config = dict(
    model='image classifier',
    targets=['pattern'],
    stem='deep',
    init='kaiming_normal',
    optimizer='normuon',
    learning_rate=0.016,
    epochs=9.4,
    warmup_steps=710,
    weight_decay=0.04,
)
Rows from block 15, named by matrix and row number. Each number is 200 + 40 x the weight over its row's rms, rounded and kept within 0 to 999. All counts start at 0. After the name is the row's rms in percent of the matrix's.
# fc1: squeeze-excite reduce (model.blocks.15.se.fc1.weight, 32x256), inputs 128-191
fc1.0,092,197,172,151,199,146,201,179,232,193,216,145,218,228,173,152,231,249,182,168,180,312,193,264,198,193,237,224,190,188,244,242,217,220,192,161,165,201,215,170,198,204,228,295,252,265,244,161,170,148,171,128,255,237,196,212,240,231,178,202,205,182,162,271,236
fc1.1,109,167,260,231,189,231,322,216,204,183,237,154,212,261,163,198,203,181,238,129,253,156,192,197,275,196,268,200,281,167,175,197,218,236,205,161,182,250,232,240,228,280,190,165,184,227,239,219,270,177,173,138,264,257,224,282,210,263,214,179,227,306,159,198,169
fc1.2,090,110,207,258,196,267,250,215,219,162,261,181,221,180,140,203,124,236,148,179,208,139,242,149,162,210,272,186,234,237,221,240,251,205,248,222,189,187,177,198,204,224,212,157,176,183,221,185,204,210,206,119,192,193,225,199,210,172,186,156,252,300,181,153,235
fc1.3,116,188,201,192,279,237,273,199,252,212,169,208,259,118,226,220,149,180,258,190,230,204,234,137,217,199,231,207,150,253,189,232,175,180,255,210,172,222,228,168,179,151,209,193,182,169,155,157,189,274,193,221,203,161,222,234,224,240,192,170,216,197,235,209,216
fc1.4,104,221,250,146,206,161,185,192,195,209,140,221,199,197,161,267,217,166,245,160,114,175,133,224,204,216,205,264,139,182,208,189,168,207,172,177,154,200,213,191,136,82,175,210,195,136,210,214,195,309,216,328,206,217,156,144,197,197,176,202,264,149,217,187,253
fc1.5,094,214,239,238,273,132,226,214,227,229,268,238,248,176,194,237,169,181,233,191,176,189,212,180,176,260,228,154,255,248,190,254,165,178,242,184,219,196,281,294,222,172,168,188,223,268,198,228,114,217,219,158,173,103,279,212,200,213,188,183,211,262,243,225,281
fc1.6,096,182,196,191,215,217,270,183,236,204,173,157,212,149,142,203,119,201,185,125,193,183,161,144,242,173,234,315,210,129,197,219,166,196,267,180,139,254,217,175,154,197,215,190,143,138,232,192,225,262,228,193,192,219,194,276,144,181,238,225,181,228,224,225,243
fc1.7,119,179,206,207,215,262,157,256,175,204,177,203,209,128,171,257,116,151,232,134,227,171,196,174,158,213,168,141,164,188,122,152,209,168,249,174,211,206,217,145,221,195,160,210,168,186,159,198,202,277,181,266,140,180,234,205,170,202,260,163,166,152,246,139,167
fc1.8,090,248,156,211,204,188,214,209,165,195,247,205,188,263,140,226,314,108,196,198,171,363,224,162,191,167,246,195,209,172,180,166,163,209,183,181,169,151,231,275,218,170,218,142,191,240,161,242,213,180,222,194,194,180,190,179,210,220,175,188,301,218,253,192,291
fc1.9,104,175,157,241,237,216,214,147,232,199,158,208,177,169,202,192,198,321,232,216,157,238,251,219,219,218,157,187,160,248,239,234,171,160,240,230,162,124,227,188,164,152,200,224,213,250,190,181,164,168,180,190,168,183,209,168,188,168,181,214,230,165,233,274,199
fc1.10,098,245,194,272,280,108,250,243,215,208,267,131,221,261,176,207,151,196,148,203,204,282,232,216,189,262,180,217,267,280,153,200,180,247,223,150,194,280,237,159,236,215,260,242,167,199,185,159,225,159,234,229,136,156,244,224,192,217,217,182,262,276,220,214,258
fc1.11,111,187,341,216,183,199,214,186,215,270,251,273,206,197,236,277,164,220,180,260,222,121,207,208,196,259,193,152,245,203,243,187,120,178,210,126,193,183,313,272,221,188,155,155,204,234,214,211,173,212,131,190,186,188,232,162,250,222,211,194,217,202,197,262,163
fc1.12,120,128,157,188,162,99,173,195,200,181,190,214,214,191,198,186,169,146,184,195,112,100,178,209,212,204,259,233,199,221,186,208,163,243,297,243,185,172,178,155,210,231,129,185,182,149,200,185,224,227,140,164,202,222,198,239,191,199,265,222,198,156,252,183,155
fc1.13,130,174,206,163,230,171,305,213,189,177,179,177,290,154,256,207,196,172,218,290,205,207,231,114,296,201,147,227,181,169,260,213,251,193,133,217,236,227,105,194,178,294,251,177,213,250,197,201,221,180,204,159,299,187,191,247,235,230,197,204,134,192,181,187,187
fc1.14,102,153,180,212,253,274,312,237,229,195,210,158,272,199,160,215,212,217,170,214,226,159,314,175,203,248,185,223,200,174,129,220,185,161,175,174,219,177,228,209,218,225,231,221,188,234,184,240,220,175,240,245,292,246,214,253,226,223,240,187,214,221,203,199,208
fc1.15,080,175,167,196,214,187,170,149,177,176,184,198,235,233,194,168,133,139,232,239,225,292,188,218,267,183,274,273,143,252,244,203,230,167,126,183,152,194,156,238,196,189,226,224,233,253,233,217,187,151,191,212,155,192,162,167,226,186,140,234,248,175,232,189,205
fc1.16,099,160,291,204,158,135,224,227,206,199,253,224,233,178,219,197,144,235,181,265,167,242,274,311,203,268,174,189,108,159,262,232,290,196,218,179,255,181,147,192,216,233,205,262,266,221,177,210,198,146,230,242,206,261,203,221,250,269,215,170,172,165,170,187,138
fc1.17,079,137,197,200,138,179,276,163,174,186,214,169,184,151,214,187,181,205,155,226,180,198,194,244,206,185,127,190,197,170,220,175,203,132,261,144,216,211,241,117,210,225,175,255,161,171,166,162,202,208,189,224,174,290,187,252,163,229,290,203,140,216,186,238,147
fc1.18,091,240,180,229,210,135,166,178,169,207,272,220,247,250,226,215,134,213,180,273,166,180,222,214,210,252,92,218,228,238,165,206,190,234,159,204,248,228,103,176,236,267,254,164,243,218,222,215,238,179,267,194,215,196,217,198,180,151,202,154,165,231,182,136,239
fc1.19,087,240,141,215,191,244,105,241,177,182,262,242,133,295,174,182,140,257,229,153,195,195,300,212,149,170,190,191,245,180,180,254,202,214,200,207,266,135,215,254,206,193,235,179,203,246,247,258,163,254,336,159,216,231,212,148,170,184,187,189,227,229,248,204,269
fc1.20,109,248,254,200,229,192,179,273,239,222,319,245,205,176,156,170,176,121,214,154,225,203,253,233,160,281,118,175,275,208,207,176,215,200,177,143,264,207,185,242,260,184,142,219,167,183,116,225,173,239,236,189,179,102,243,212,291,224,199,187,166,218,226,122,198
fc1.21,119,184,132,217,185,198,205,198,162,185,124,218,202,235,182,240,264,176,231,198,162,319,236,160,248,207,214,243,177,159,150,158,156,172,203,179,124,182,246,187,204,179,208,197,194,222,201,210,171,198,179,183,187,248,204,169,208,180,179,186,252,178,242,170,179
fc1.22,094,161,231,218,188,187,258,304,224,194,242,187,267,155,106,157,163,148,259,205,225,127,275,218,201,196,223,127,211,138,220,215,283,168,222,194,295,282,174,227,257,242,198,189,239,275,195,204,166,191,235,204,239,199,242,241,236,266,215,214,194,218,177,189,200
fc1.23,106,187,171,213,163,233,209,211,234,173,120,146,171,198,280,158,214,237,167,224,203,222,132,218,266,142,256,207,153,221,257,170,225,238,192,255,126,225,140,194,187,153,249,177,212,169,232,188,177,196,190,99,135,209,156,179,143,185,156,260,192,175,198,188,192
fc1.24,092,227,244,182,190,191,225,208,111,248,213,158,166,113,210,235,151,227,213,238,217,116,96,219,284,219,204,151,198,156,241,181,208,164,129,67,220,248,182,173,238,214,188,208,188,213,219,201,181,295,144,234,172,215,213,245,234,181,165,269,92,210,120,230,238
fc1.25,096,127,294,135,241,204,224,179,197,235,200,229,262,116,250,205,145,125,139,276,164,153,201,220,268,225,192,163,143,202,275,157,168,183,159,180,133,167,204,223,206,216,179,162,212,197,177,190,164,225,120,154,159,182,241,198,237,195,225,247,150,160,196,189,139
fc1.26,085,165,168,114,200,325,157,218,242,139,128,165,210,136,200,161,231,215,169,196,216,113,209,165,232,124,172,163,142,160,219,176,211,193,280,198,199,234,123,187,124,184,144,175,168,168,160,212,176,240,181,194,263,223,185,227,160,191,245,243,152,154,177,133,165
fc1.27,076,188,268,137,248,235,275,217,217,248,203,234,265,190,261,167,181,189,236,237,212,101,239,211,221,293,229,211,190,282,212,233,220,175,125,234,177,241,270,306,197,223,190,154,119,147,154,210,121,267,229,187,198,136,204,188,258,174,180,240,201,222,243,227,250
fc1.28,093,271,174,175,173,175,247,188,192,236,234,216,191,211,134,198,224,176,260,196,232,195,229,145,178,136,197,165,234,144,205,238,260,167,248,162,302,177,213,244,180,238,167,240,219,252,219,219,157,119,245,192,285,220,230,224,229,266,222,224,206,230,215,214,259
fc1.29,090,263,202,185,191,263,219,185,180,196,224,195,203,200,189,215,352,222,195,166,220,237,260,203,150,191,170,258,192,207,142,186,210,205,126,213,180,134,223,173,131,142,191,182,193,162,142,179,248,144,226,275,251,267,207,154,147,277,190,152,241,259,169,229,237
fc1.30,098,220,186,229,292,255,242,207,258,213,229,161,209,221,178,198,207,244,162,173,211,199,283,187,174,243,131,122,218,188,180,256,225,166,302,205,210,194,239,217,193,273,190,233,181,233,265,225,194,101,249,118,236,208,244,222,197,191,237,189,201,215,246,226,170
fc1.31,106,215,181,162,185,267,205,244,168,165,157,229,142,183,126,247,231,248,221,240,171,170,170,237,160,216,237,182,194,206,228,172,165,251,162,200,169,192,196,256,169,198,166,122,176,105,200,213,223,222,181,191,200,205,198,255,156,229,278,240,157,142,137,143,167